config.toml
model = "contrastive audio-text model"
dataset = "synthetic speech, music and everyday sounds put through simulated rooms and audio effects"
train_examples = 39062
n_mels = 64
hop_length = 320
input = "log_mel"
spec_augment = false
win_length = 512
tokenizer = "word"
vocab_size = 36
loss = "softmax"
embed_dim = 256
encoder_arch = "swin"
encoder_norm = "rmsnorm"
encoder_norm_position = "pre"
encoder_activation = "relu"
encoder_mlp_ratio = 2
encoder_head_dim = 32
encoder_fused_qkv = true
encoder_bias = "all"
encoder_qk_norm = false
encoder_parallel_block = false
encoder_inner_norm = false
encoder_patch_size = [4, 4]
encoder_conv_stem = true
encoder_depths = [3, 6, 3]
encoder_widths = [64, 128, 256]
text_encoder_causal = false
text_encoder_width = 384
text_encoder_layers = 8
text_encoder_norm = "rmsnorm"
text_encoder_norm_position = "pre"
text_encoder_activation = "swiglu"
text_encoder_mlp_ratio = 4
text_encoder_head_dim = 64
text_encoder_fused_qkv = true
text_encoder_bias = "all"
text_encoder_qk_norm = false
text_encoder_layer_scale_init = 0.1
text_encoder_parallel_block = false
text_encoder_dropout = 0.1
text_encoder_inner_norm = false
text_encoder_positions = "learned"
init = "trunc_normal_002"
residual_init = "none"
optimizer = "soap"
beta2 = 0.999
learning_rate = 0.0011
beta1 = 0.9
shampoo_beta = 0.95
eps = 1e-08
precondition_frequency = 20
max_precond_dim = 1024
one_sided = false
adamw_lr_other_params = 0.0017
max_grad_norm = 0.5
max_steps = 15400
batch_size = 256
epochs = 100.9
lr_schedule = "cosine"
final_lr_fraction = 0
warmup_steps = 770
weight_decay = 0.09
adamw_weight_decay_other_params = 0.05
Rows from block 7 of the audio encoder of a small contrastive audio-text model, named by matrix and row number. Rows with one number belong to one neuron. Each number is 128 + 32 x the weight over its row's rms, rounded and kept within 0 to 255. All counts start at 0. Numbers have three digits each. After the name is the row's rms in percent of the matrix's.
After each neuron's rows are labels from the 100 clips, of 14848, where the neuron reaches its highest value: "strongest on" is what is common among them. Only what is clearly more common there than usual is listed. The data: synthetic speech, music and everyday sounds put through simulated rooms and audio effects. In brackets: how many of the 100, against the usual share in percent.
# fc1: MLP up (encoder.blocks.7.mlp.fc1.weight, 256x128), inputs 0-127
# fc2: MLP down (encoder.blocks.7.mlp.fc2.weight, 128x256, transposed), outputs 0-127

fc1.216 107:134129137127132154137147113151175149152144111161135098085148147177157126097135104094074149161058158179165087143147137158061106164112116146180196153124147184163141168088117097129123147171142116112102082161099147136107136095163121115143141108089181141077111140181157227139115123183159158155082136168104104142118167044100067136126130157119168110162127164117089124081109122176070134109113
fc2.216 103:113150124126145124098167164129114176152134114156206100086137115115149051076124132176087119098163092134121059110161139101134117142171162129107115128165138189141136127140110051159171150071203080093156092174140091114109162056136113129135123173128090136107122091158195126101156165145132130123205157105126092072154120175127127118157128100140095112105087064101132128115118084139101119148076
strongest on: dry (48 vs 20.5)

fc1.22 092:186186131130132066068140115133113174135109132071118154098143128114175089097123151112117123138108140074121160133131125105125148156141158126161129096172137183113174090101139108120122082124167193154136153101113146083172134122140119117112108126177146114179184118091180143162188080193089118150197137135143124152142112170094157148135160108130129186075108064117157036126180129121105103086188
fc2.22 096:118155091102110122158163142173152122100116063146141111167126193144159158078130138121161126100133151164145133080098112109145143119114131116170137056159132063122122085102112107164147134132169140124178097164158166090181160114125059087126228143123125133125136145142179136126137117114170148134089100097122134140125170062192129070127165117126188093105077152163125204143135052087107101128107
strongest on: drums (62 vs 25); reversed (47 vs 13.2)

fc1.29 097:114175149194148178126151157125147117124135152081115147115103068119106113135130099155092106105131165181145115151148164065094191122145107154136148174100116096131180079156084132113125170137086120109071134190126130140144091146096138085075159155159171182157082155120105093106130112160138108177166117166085158113167124126169078153139165193074083050113171126120123073076142129092132145116098
fc2.29 092:128209142146113088116155128176204096139132101102111187154134137120093107117138106125089156128123096140075129179106192170107162170125069141173110098123120205158067093175133145169091114182192136101142143087137146136090105116172103156182166143116155117155135164143129251120093123163152110153118124168149128112137144120134159151162082108135150123112140156110109114124090138120060142117145
strongest on: distance: near (71 vs 39.8)

fc1.82 105:094095065147119095151156119172140045169115150111162110117139082160169084184102104173193131074188134141081160168140104120117089128084097085130084104142162143111090123108103096145121151192188089104166126148144173133109190111123158127150176181140127169147157097143103114161095121126176121120121077074097109140127136092118121175193105158154156117126116180107108123109116151090128110097072
fc2.82 101:162120130097150163051103126116136152101123071083094130108157128146106165090155161141069169124128125061140182094060080165116140110146128125146115098071096142183128130099117194106125147133147087176153138129162121101158090091101162136130152100128152127129209173149095074095116053079134128100154065172100176088140125209123128094147181146128107108142105164149139125156146106156125112108163
strongest on: long reverberation (83 vs 40.3); far (66 vs 39.7); reverberation time: 1.2 to 2.4 s (61 vs 19.6)

fc1.198 082:108097151087148194136116131059141177131139177179123152141128128119209158136174138206088106105160114137147126124138124174128124138132110099089117108099112132133153169170127145158120110102179088102089111169138194075137133119190128104140135131142151175120169142143163203125086108124075106144115177156174061146122162143101117151173175142113116102135045085164140123089151084184100124156150
fc2.198 090:155069114105107134111147062127137100086135137114166146154152065114160108146084135081189153174110085120115080153130103184152088133154128129145127103163121095107095156087119111128130119099103109165191078145133168197129179083197153096134086103110130144088136126113133135149029097144100132088182120162197114115169149089121141135148131161129180151106081174118155085168152132140146100075112
strongest on: everyday sound (52 vs 24.9); reversed (44 vs 13.2)

fc1.40 113:184121060190154141095147046113147141130153147130141163127142092171167145151163088113151139128164126192183204137166174081172133182106092146159109136132132136145115106156159187102103156160138142135168130159130124172102093147129138111126164119128200161101073162180171106146128123122169123168102124111097124073154161179143111133130182109063124109076106152136134163099128204129165131110119
fc2.40 113:114106121135089139188164094150098114140167163149104143172121107109165170113108136125169079067160192073117086141152128123033106129115088137101156095138093131151173176087138143151082137146131137088197087103165134158061174134101157119087137117096144131138126119168107124084176160138169117148109135205107183125069133112168139167163098163127142162171175098081150139164121098140142150123171
strongest on: long reverberation (89 vs 40.3); distance: near (84 vs 39.8); speech (55 vs 25.1); reverberation time: 1.2 to 2.4 s (53 vs 19.6)

fc1.30 091:134088198063069094066112153155091128083152131124159177065104119108099092121153067183115138123131149108161118122127118151157161136126096143138179114106050104096110107170125180112118118115103129081085099099185084140152154156103115071168175094121166112137109161215104104162131121079110134126148139166100157202126111157108113137152140152129162126123149101120183144128141186149135178087145
fc2.30 093:104079173098139155184085125160077157145137124144165125126150110090112116199105133082119102126134108161122196100160056136130100139166102087134047143099069064146111187107149119122137147107147141185197197155124167125178135083142118118142147152120116147130164159110187190167072176148097123145082115127163143127154087121117164124133144122109130120119101091105147118144120116060079104108170
strongest on: everyday sound (52 vs 24.9)

fc1.131 104:125108088059102160130126151099088113100112111146098098091124136126181099122122125090081154110100145078165102081079112131112178121137122154111117146109100060151113167101122124145114180153166082170160055198115175117079157099103140111082137136185075145138064033113103107121132156136151074159095116084134124116165109136159138116144159148117116109134121175037157128161131080151092099125124
fc2.131 102:090121137135086117167126116126113110154165140086103163116122105096159126092151118160159139092161130192140171156139117110069158058120087078159118127147132113176142129095107141026137118138045156080131084123133145141167140169103166074143124162137125130141080102092061151181139120098194125191116172128167094132166102152153108134110108143089173102060143145119125152085168158138169080151143
strongest on: dropouts (61 vs 12.9); reversed (35 vs 13.2)

fc1.33 097:134111093099129131174115122200131152105143189152162167078156184189161133113111085116138055143137169118143090163117122171119118078125138129139102154165148134108145129172064085141109179185113141138092136167146103173135137101135151084127091148149141114101159141181156115089150142107156061190126158120172121138065152088085060126152126114093171091138193135098141090081183098128096118114148
fc2.33 105:088100088132102100115165146148152117081145105151078143107148142190106133103169091041154101103146077194079136121180141141171086127096160092132156081088158097084116142142167105164073114117157156115122095160120149049093126159127177170114098127147103165175101085133140068140115165083216131102153120120120144118136147123088068074094126118108116134142167175129130130129188157107106149139129
strongest on: telephone band (38 vs 12.9)

fc1.172 100:089085143091162134132137160147090177125127185127127120170137127169126145096113110157137162138120122182091163182153139139067128081094083180160080138103127080121168119074109138131129188140118134094032072105164151106127099134100179079127156100164162110097118145088129129141143094178122156113166161144141079107094185156060136111127119100087118174143143151130058125140157201139117172101099
fc2.172 106:113122097138131088127117117115080091093163130128177131107119070120142189113164155150100080142179157132095085119130089155144129126108047127126112104166127122125099148107110120120091117095089139186119158125121132113081097185173131106164070186107103099059090173158131096144157164164114141130158142072117180185181170094150106112126117074115110164211126185161193132133127091125148089169131
strongest on: drums (70 vs 25); distance: near (65 vs 39.8); reverberation time: 0.3 to 0.6 s (44 vs 19.8)

fc1.116 096:092120093116134191134138130075136146091128134126162103110151098131143157110143122181093122105110148193114145115138187134154108161122140109143165116131110113135107131114159178125134077207173101091169094124121158093113144109166104157086115150149106174100193047107096125129120095193119194160061151121173092157121160148093119171147114163123144143174099117103172066113101157089096099108032
fc2.116 089:071135114151112111129163147103179122157121066065133167109090148107135165182105121113090167155134139167096084123166150143107139122108146092091111121159135204162086126094130099145096147131109114165171174126144106144163074094171108125136139146103111124074071150152157187167136076146087130106165170155163113140085151103229120118144176090119190133174127086119116074154127168083128161114170
strongest on: drums (66 vs 25); dry (50 vs 20.5)

fc1.151 094:134144164087057121044102138114132158118135143207190128109112116117122089125132155077130116160120073108105100184104108161147104134093136079120109054118159083146090136147163111153111167098157165106169094090161092089112097106100107113157103165147171086074130098180082151098182103096172163138161144153154087182113142158144116135105177108143096103112155191171144142098108116118125126178167
fc2.151 094:186128164161151133148077139113132103161106181113092143116123122159090110139092152112131133091134119148116157154136168124151180090131118081168152119134143155091146105154109097182113133182143077189154105132087162168157169187112135121127141113141116113124146102174137107080126107151162255116175095134068072136068147129157147113150157123119115137157217158134090131153204123118105102163114
strongest on: band (76 vs 25); long reverberation (71 vs 40.3)

fc1.45 107:152091126130124159138163127171145138183059211090181122156066090105134108137102080149141097119073140157088124136117126152067150077130109146078147059153174129145131124095099167106132138079165057144166143160178096170138112166141158142169077139133182113133113115147093057156115131144134119134166133135134120136204173113072089153091147133146119166118127123159144103076112077095154123165138
fc2.45 103:083142204202143173056137175132182163159108148174108172151076123169122143139135126108125152099183194171124154099164112113131117134113149132141173130132141134203106103106138175134114099138234136144124125156126186116119110109119123108166122105132156081165114179114118111125159123080109092138163110098123121120118206156146142162113238119087165110139126129103160106129137153135140096145151
strongest on: everyday sound (50 vs 24.9)

fc1.26 099:081132129105111137120139126154189149081107163152150101136152106093159140163173168158105162073172154138095128139127152151163156168119066104136140130203167146112197095108124158138147182108144086137114082122123109103097193122116150097093089204154145171039157119171129131146144159145087082143117140165087162111073127153066186161151135139105120175106101186128145094107119167135142095086134
fc2.26 100:180095059146160148141132161197103050171176121156166110125138149123160140082148116113086119113108131159103129114134176157147101125099101163078144203182138136144148161156149138098135160165101102061115121143093102127176167156143155115146092069114162126146096142090113131100116063113118098102173112071129099124100082090131117130091163161113104157134131132216197101088113130129111175115074
strongest on: drums (54 vs 25)

fc1.87 089:129151159097150125102125094096126164128067134095222113062103156220159095103103121088137108135186109146176121161115138118157190069113071112159146091097110163146166084140146166087135121090098155108113092153075098118147076140099161149138150089115133107115151115160126154089114144138117106159109084090103118143128166061169182142114156106095124133116121103184138126184124139114194140123066
fc2.87 086:122063114118127123099144115114097097105186157096122163139097152173157137132157141092183179127195079086220118181152124159146090114207154109167181105138161183183130121103103070100091176126143074088139116103144092117169190119138137068142114144120120102127101107087104140162175157107115096140113132132175160117169148096107158090104117170130128148090130122058106115141152139120119138177152
strongest on: long reverberation (70 vs 40.3); far (67 vs 39.7); speech (60 vs 25.1); reverberation time: 1.2 to 2.4 s (41 vs 19.6)

fc1.112 101:109162143102105077139158096114099102116136120128109133140131126071151127118091098088107166091143083107130105070116123172128128133151041149106144094092123126143148087160125087138171106094153132189190091105180084099147135160195127144181083110165106095065045105130170179164106118203124107125085120116132147119160127147164163134076127142171096108133174151056125133112128168134175155084128
fc2.112 097:126131135109114097199198123154186111125093134203105087158134154100096139125121201170189131110141177175186158124144192111043071120136125134085070107125114157134149166132170110133092148064133096146088095142153098093155152111164172104158152111135130175161169179151109161149138118096145125138079132118098176135155145111146086122107064053097112131148126111116138150134112111160155125149129
strongest on: reverberation time: 0.15 to 0.3 s (41 vs 19.5)

fc1.171 109:064136130172139097102125086167170146123065146208168149080182095123133115111149114173174132101121154163156137133127139113119154065120069079164132103158071148093174111131115133140128115160112152170169097113116096187135100111103133075097154138096146146089135086093107129136152159112173120125107077170108105183055077195171109082142133075171131127171109157133168121110149113144138178138163
fc2.171 089:131149090156117171123149156151066150115223123172129089129144139136111036127088066169095123066101082126189181159123143167103120121115154116119107088107122097151151130176132130146112095054160111099111095108147152118108160167092123070130097152133152184140198147182124104121117089118135143136150168132162168109105120081111130145083086185101099079072155155127127132105129134126161122184151
strongest on: dry (63 vs 20.5)

fc1.177 116:149139101180170126091133108165204114064123163145145144114111089121136103124179145097110099183064153101122094143082114142095162095134071085130121155061098128165195123205094089163119169130121092142132112164129202098136135113133107141100119085158098073149146143092100138178140142203140141106140143141118156123134070089093112124071095115089158089111118130171151101128111181161152138110081
fc2.177 106:117089102131186158170111132096143168127161130158148083178175177132133099138100154125072144148043124108161121119062171153111183094163112169124147100081141117101128104103096086175169103162116173172147154140107137130145070147134147171127131207117156101093147136146030117133141109142145162079062111137117147121132151101072138167161148126164112176080139088119085124133086110094139160148101
strongest on: dropouts (32 vs 12.9)

fc1.142 093:124131115133069107146194145140132103094109140140072117108096075198161191102114116094124153081131106123159131166116117108176183099173141134104147189142102153148119150129161127112083114094148181143101064147145164146051114066124138105102166063147104134110122118165145123195089194173121145086133118178115182163169128106150157156066140115144155136137139089090148113147132173169072128118106
fc2.142 107:132164141078129166087156067099144132124101172147113095164159117126132128123091153094144117081077173153130125200176133105154103140181131090171133110089159161186139149108185125102114129133106149111139147087105163167119106150100119162043073083089152082182131124120141135111088113113160188108109164168128116138117137095130145070086180151064097139120177112177097096168070108161125169155092
strongest on: short reverberation (91 vs 39.3); reverberation time: 0.15 to 0.3 s (55 vs 19.5)

fc1.17 097:114130089109160111061097114100107118178100097143184128145148121111154082104141145113146090120142099108127180160098078109105121050135113127165125172104111148123112087111148135114110149157140138165059165120127098084152166130137158138121149129149128118096107142177145086079182093113185165067116138118073164141040208163116159080112146068112086110132127155130159092098039108129099123157163
fc2.17 101:161141090067117068201135166117118153134159189123101117204135174081099167085067195135138126148129084136191108119128108145145125100112087113150141106124137093091123085161141127103102147146140117096147128144187148097081094138113088147173115197083094107073079178124125136072129091129164153160169145140132156113153051140132129164166085080156143126149145157145116147095102134119136195133139
strongest on: drums (94 vs 25)

fc1.203 084:081125158117106161158148145124114129146111137141155100152163116095167128113068145091104131195113136131073162132123128085045112149102105136121103107129079128065088145109080183056184120150154158168104084151111126100078161192125154088142141136153161063166105124122143133108119117156170108133077188142195116157124094163095159132134133149148094094160126080043100175152079101124142110132162
fc2.203 090:174161047138118154145064120118172108125090130081169139176088139065101153105130139130112164145148078111151105077130132095129154154170206093097156109102147083127095131172126117197125156119093116145133126061107106093148165126109119130094134129121184118127092176157099140126127112142133106159201179112160107199139102089103172072127094136169065170169138130144137111081083148158109140100097
strongest on: speech (74 vs 25.1); dry (50 vs 20.5)

fc1.81 100:126125146105140108094134135057177173090114140154116090146060121090210150155165101119092127125148107121155201137109120114113096096131142088111075146117221112159178110097104102120098127130104098102067138119163129204123085092093112050120139115145100145115137081144135120086103146138103154119137147125084099107082123123059146087163162155070070145134081119103081112126131172122100153090107
fc2.81 099:182125155111105094081162103093137157105125116158127097159074176085119216147134118123135081088135168125101136125089182209135145137117169185064126079116070165114126145170131071155140162090154140112107163154119147093104202129165191158080119119152154169133136129102127127182123102099072148096106154134154105149095145103142119145141091085117150087148068135106127138105105082135106157096070
strongest on: long reverberation (71 vs 40.3)

fc1.245 095:060178085141112131139124138176137121131122137125133084136086146100102121166108142099184089085065130047123135132074147123135173089127100099125096159140196179152107116147139115089118211150127124155092101141150138148141197139104152096157129134137150190143123122114164061176140136115127135134199145156130085202088135194128141089163119164071150142109062075156130112140133080120146123115128
fc2.245 095:091172132129159152175202159154122157074113119161110150154127083140085166167176118183156124149176087140088125117064163075066087092176052155107142204069155126118146072119100140119131134170113175095131123138123143123154106155134118092130066133108125122080166195137138141137152098147124132185136155171101121091156119174114136105143131170087132094182109089161099153097140151143164132144146
strongest on: band (61 vs 25)

fc1.9 111:157090118136116160194063126109130126103113183127152034131124191094090086111126135197124149122143160125135239199084139143110091163125114139112169108116109117102103129155161179131088137135130168114170162097163097154143177104076142166093093149144146117128145178111104165114124136165147147114139095073211142145125135149132113135150116116167117091125074149130134148096104081148192150151134
fc2.9 114:137175097151162126143048125177167092107192121146137137135154159143064136102125133114113079158095102137093093181140151087175094150160124086107104111126100124123137148151107090174145101130162088109085108140125105136159143146150109109064158129099119139136121149171157112125201137131147081068155176074171119085199146144089087054155064085120094126099080132109133144112082160145151132138194
strongest on: tremolo (96 vs 13.4); dry (55 vs 20.5)

fc1.93 097:055152127121027121111140117095138132139103097152142131085140148113132104127126096097178158115162169133127076178115091138157092155114148130130135069129155161110150117086099118128089105136151163120137101132055166134143063115157100152156100099102125107135114116131109052129196168209127144202074137120176092122132153114118061085160127134171154131121148071119166162075136070134151142160152
fc2.93 098:123209088149057144174084131062119176160106180159156134147116130137123106094167165153089139155165120157122118059099132177125150147200156156148146087117111174171116129119173127155100155132052079149067132159143115162140156137134137083134135101131105111084124150131119056092094119154173129185105115069128126097130140156113123091147154070086076150096125156175134080107123100149096104110121
strongest on: speech (65 vs 25.1); wah (42 vs 13); number of effects: 3 or more (34 vs 13.2)

fc1.53 086:087160105112172162100088119113117097130154100126101151053176115106160119093143084098120129114123156110070196078176185152138164082172138114108123110133168124105120121137068137125116132126100132088128106093203163150167137108155079150101175106152140161180169129128101166126131172171128119139117122178111093120189161173095140152193151112166099102078092154097188064104131177176139104121116
fc2.53 097:153154176136127079119156124135107104099192145094146107121156139148168127131081083067112112111135101130111134170172101141133131160126138119121134109097181175056145104151153096173170144129104152155103104149153119067152098018146157204153157194166119135176136152143080075105146164096155122134150081110097126174095169183110122098127174152137113146129082143138089105159145104130090129083194
strongest on: everyday sound (92 vs 24.9); reversed (35 vs 13.2)

fc1.74 113:129097097135125171207103103117177106167134189139189139145106155187089144100165110166127145193132152147110093154109158134144120106032126136089074117098119147125145114164114153157153108140135122102135098128127150133161127098098156124138114152107152154141088188170117058106115104173149140049136196073184122100095168128148102143106165133114084080119073102117156118077098128075152175137103
fc2.74 108:085164134137121149142173160104143136052153117125134126133102145114100175105126078121113192137129107169101175185103079069141105141139146133118122143125165054129166111117082151141216151110130117151155104088192140111119124132194118147162151103180099151165192143140143141099162116076135096191125128136083119127202084077115153112072112168135183141118157090140126104121159084117124063095137
strongest on: dry (65 vs 20.5); band (58 vs 25); tremolo (52 vs 13.4)

fc1.226 101:124202200117090182205141116086147149098123129108162104124106115144114095131117122150073104146170148153111093157118101115144176073092116153079147112134198108051188085113149090128091143100125185141120077113096159107066077125152143086106123124129140163188134120197150151172158100134099120129129130096106198180082147101158113063107168128146150132127142116169145146121138139114141129171121
fc2.226 096:118104146122128124142122130120105077164123096134065138172162085121131132141070164084090128150145095147199121126134122192061071095094109093127175099150102185120162109179117102137124151098108120165115163114068099092104109142110128078107112177157082148184165132103101183133110125129182104160146185104156109161107061174161134106139095158130118155124142157197120135173136126074140159151207
strongest on: reversed (49 vs 13.2)

fc1.128 093:140141151132100075163143092095171156172108143195138142138153088047130087123144121102119107164109089185124071141102163130119159126178158170158119113168118086142129101146144124090136133164122147093086082091130132155149129166126063159111147120174157069159106168140102136190130141153117142207110144176102162136130188120073162152175103060147195114118131176077154128177134111146110138146093
fc2.128 088:120156090156092173161163123144138135128118086110118105117112073139182152164167090165067133145171114047128129135083172158143128125095152056116146164077137142135125081208184176099156131157182115127177182080149101094120095151126128166128182141119123114144112118151108134082113054140191103132134072113165151168147116135159097127098137158113123092143082061161145160123137146145178139117092
strongest on: band (50 vs 25)

fc1.63 109:122050103157117111109121106226105092063081152144133116147156052162161119104158129151142158157092146058165134140129133142086187093082113175094107144082105103140140136114106131125142079125114164026157132089110129176178179115151092138123151095126119194123086155183174107089144148147133143146141130118133187128113076114182137103147112111098110107110171139139104117137104141103139084151119
fc2.63 106:066164172122149158107144134104122169121077122035110157124106059156120200113185108160090148097178083122099138142120154130119175094090138119106163137116153139157095128174112052176148117114113126158164124097199109096139092149169128084102167123131144143177126068140154142199056150118131102175157127170139151159170100136129114140130115139114154169135132125099143157085110138144129165074070
strongest on: distance: near (68 vs 39.8)

fc1.86 096:091124139123117209158130108124181125147132119061137136113122134177162149112071142031134103133124143105098169158173079104112153157125137121156151115125105149134132114128143124120108089091094173095096202092133113119138123176161104120099104111130129081056174076149156131122145159100155068135093148195164114200187139110151126131133121146139163107167135129158119133034131139197150160081153
fc2.86 097:094081085127139104166110137080213111061127170154125179149115155123157168135069108095118116116148114180081134085156173084177088169165117119153097127153126165110160066157111143143085112156163110121124119128142132102119172179179176157102122165122107136173095142115130097158074127133086125064167106188135117178109071093133115127147116078147125063141170163145119100061097152102133140117115
strongest on: short reverberation (72 vs 39.3); speech (57 vs 25.1); reverberation time: 0.15 to 0.3 s (55 vs 19.5); wah (30 vs 13)

fc1.162 104:132123146119080150171131122131126166095163103074147118127140175160077074031118096140108154124095139079090128097204170146093116111167126133095158119152124151048062180156118077143097089119136115144115117091101128133138107139154105132136083067126154094144108139144111106139101153158103144119139115158176154046120160143171162158097208099137103109088094072124093143121073127099122119181152
fc2.162 105:122134126144150137129165098154152131228145137165137119132127125116138158106145205174131136091091134110164101161099133139150080116150109126099089109118166082113113121115187097088140142148127163119148091156163188123132152175172131071122089166130179118141165102133106088163204111179129152106118090073138111055121104085135114087105143156132136144131127071137072101179171087113097224148096
strongest on: dry (57 vs 20.5); speech (53 vs 25.1)

fc1.2 101:176096140146150147096170078120156140171190168138177094121163148129153099078125142108176069145173107141082137212128113167167130168091141163136145181157083098082187122114138143083077186118117129119181133130146121113107184147152161173117100177114144095096158091170121126112113130145159088131132126126110137148141135102088115139110164171133082081134117109196043101134144186111094169125151
fc2.2 105:110121145172076128132115107160162148139098129175134131182048154090119063108082125179177096126118155034142116094113103126114104148093117122117074145133157101127141110118192104059095167163159155081120088131090133114140154105097168110129118134069133086126149113138085121101125140095120138157109104090092165104069171092140083070189095132101141133109176069095143098131095151079108183142119
strongest on: long reverberation (84 vs 40.3); reverberation time: 1.2 to 2.4 s (44 vs 19.6)

fc1.48 099:168176054101158160135125181158112100156119142117133122108123129108095125116095106146150141146111138133140131156104150143136108079187145158109094082102160130113101059135122135120113158071126118085171181132118180115087174050069165164069102162128135176207165099179116106150195170224163137137140117158100116133099148146142163179146108175105144101152139152116109101086119111138087154144147
fc2.48 105:126197119153162114174128085154092128083149159136100125141100157064099107101136121061161116120133144142186121156091175179166170165105099143127150174131107158140103168126133072181137206101165155104117168135062152091147060052142135094101087106130116118158138150184111180085103094125170117171139151117130181134129165181150135143174176183137133120135147156104123127134114145114140117191137
strongest on: telephone band (31 vs 12.9)

fc1.54 102:048131144150086118128115171173153188196113102147130097135124121109118137084067113132127058148104167127114111118082120104101151071101168187161085144070097086135097150143111116158131105117106104085129095158120167161145144065140179182140139129116146127213170127148088128108133160142117123178156087111172131163154107025127101125136094103117146106089093109181160134150110145137161134165104
fc2.54 100:114128128113120184150179112167102113093095137207119121132142138094136206113168140043148110117127194082128096165154146125062158138142127152117193154153105116175156149116154156102121151113082142099118142174092094105057155154175094115149151152155114110128163069134144139131129129139165141093051128113140192098190145043124131097100151139097164133124136140170178126112110098090155121160102
strongest on: reversed (74 vs 13.2); drums (66 vs 25)

fc1.197 090:116177170035112106136142125147129114109104087107138100094123101133098061115166133144065101050118035125197157151155132099090074090114127122151143122130165171091092093153133184144102183112154155140113092128154196151112134123139127087139150155132168113133180109115152100153125171143126137138132119116148121144191189100142164124133125126104154156088116136153135134072221134179124085112133
fc2.197 093:181169100113117099161105086105091114135152128117062138107114182151116093095127075103154155167097142166137115136088111145160155192106108181150163125167176138094117157142163133161166090068180133119160120113103205136118107146140110183139144063138131101145132112080103189128140159100092132201145128135132117118157095133154187066159139184119114116113099068134143107049138135186098090113144
strongest on: everyday sound (88 vs 24.9)

fc1.39 103:134116070140065101156135146142097132130155172175128102139153114128102139128165040137167098120083189094101157140078146192162138115079080107124143105105154161127107154089179158172109060077119163116145151149146106117122095103104149157138122186128148097106162087119168120159112138089141141098098137118083127110156123097152081098093147053156147098093097042155105129149121078084127143173075
fc2.39 096:074183143091150099201120088119135103151160117108120165127075166146152140081147115109082161146096163152174147116106136082145125111137139128136094132156125193127152152167087129132105144155094093172160125072145137109079143150188075104133122158153152168054134137146139158090111074109078159150182170140063087159153120153149091101126044125115093161182056142129156114101128137126108113101080
strongest on: dry (42 vs 20.5); tremolo (41 vs 13.4)

fc1.107 097:104133110146121106073178144109142134085120116114148095191115152121165148107059106098148106116141108166155116117124104159099176111153113129053075131143121166176092108109165134115161144142144091119126147130095161174164099076087119164111158142140146118134089109121167116148156143181087130155131105133045240177154086126095107128131187184123196093133120101146093128094154142131166202136173
fc2.107 103:201154101164099141175091087097171119119118120105148142096160183133121086121140120113083152143104144099163115136139145145121157140105108137126105122105123210159112151184118106086118155159120177122173096134120201123145113061192198088122078125115119147143183099197139133115155134173042160149138098089095198133171125093119137152154146103136101142133152122108108099190093121094182091137165
strongest on: drums (66 vs 25)

fc1.43 095:125113052103147125128101128110155203126103089106127098142095143131181092182127122134133149119094112141091139090187087106163096091132166079104108149094164113167129165136105099084106115126123136146108103128138130050136115105133124103123113149106142102105132122193173102162139099094074083050168124077100136143102054168174186177077141084067131128156157142062159127164087088155128140147124
fc2.43 099:143136108129139067137179133169112150124150147168187119117120140150099138163196076143132114086101173100164118157164103158128112092187144132041153122135142100065112152181136110049115128126135068099190147137077158095142104169102109144222125119072193114154165085141135114099090139126149123153107137118119095096133148151113173077118181163140145165115136164081151111136078096122119141098139
strongest on: speech (60 vs 25.1); dry (42 vs 20.5)

fc1.233 101:167173118095111119125140075183084128129147173180140143093145087079181147073127108084081156092086135152069096122101119063147155085115064143109170078091141132145188099122108156178139107150124123116063117103072159163162151088135100128189115103078119137185082109118155090174088124116087094126131094131113140107109139173126176100161136108155091153148154178125133132096134118092119163086168
fc2.233 104:118062104115096175119087097179090186171148118106113114146154072132135158187130055166149087133077158096145160155097132080100126096131133107159163132089104117144082119132121108117123132091142175105139132153156103144114161175137150049135087087107129126113089131136146077061182120090129100130080122158077096128114204076161129151203138129110104159154173139160124157096121144202148140124134
strongest on: reversed (46 vs 13.2)

fc1.229 103:064181123073105104143079130107117094097122133155141193109094051150161122143138156158110154095137154122091145168061135140084065105079120153098121130175179127110150163132099096192178068147095091114123054128164104140147114084103125149121099109038163110185137139139076172150164137124082114149071097133125110119105143129104095116108126088168155132122169128140174118098146080119139100122110
fc2.229 101:141123103139109185134144124096175098124079208140124139118108149126089123131140150132148043110121112055136160149132130135063151115151132138164130082159164123102083157126148140109108063148167096188118050126183120160137155141114150098202062110122133148147133074157134159052127161150129144174084179088122091122129176171084140129129141118186139137112149123123147144104096116080146201106138
strongest on: tremolo (43 vs 13.4); number of effects: 3 or more (39 vs 13.2); reversed (35 vs 13.2)

fc1.62 117:146154090120124104150154098147160122106137124195093124160106117089172168122132153119117146140083128177101106123212165151101087153147145136116129062130080115132184087104161100105148144116104178076087153139081123077096154098151124127098106156110172137155183128104145081170130132133113144170177129089140135139092086102093239160180159092068091097164133139094142127124063099128160153113094
fc2.62 115:152127119162129099113095120100145130125112118131131095138139176160076154100086152108112092075086175161138134129128080154112095118131105121138152154117151110186138091146255212094081159125158124135104142110090071082132102153079181078150199090120131128142155131140178140074170153107136178121173107112102116090127151120112118111133139209096126095140140126084111184108082111078114132107118
strongest on: long reverberation (65 vs 40.3)

fc1.234 111:123147199050140121119142124085171145135100164129089126150098147121153173111095082144055126141162131147126114174115132140113187105160091099069123119096108083088137099137134139136090130101078122108092112130109157125189180107123121106125158140159193135202150081129095144121129141109113111100104136110137173146172143084172052124144157175128059126087144126099117082074169067147163160107067
fc2.234 109:140093175109139103143131143136109129178151099173160133140161117133177112145163114091191088143101134113161132132222094112086168119128147127113133180080134184134166147142125073174076145099196097104132091143136102135171200108059158175120124145132153117137096079121091188149146153112160064143099188092159168150126097091136109136120140109124105151093159164146173139203083105121126142087116
strongest on: reversed (75 vs 13.2)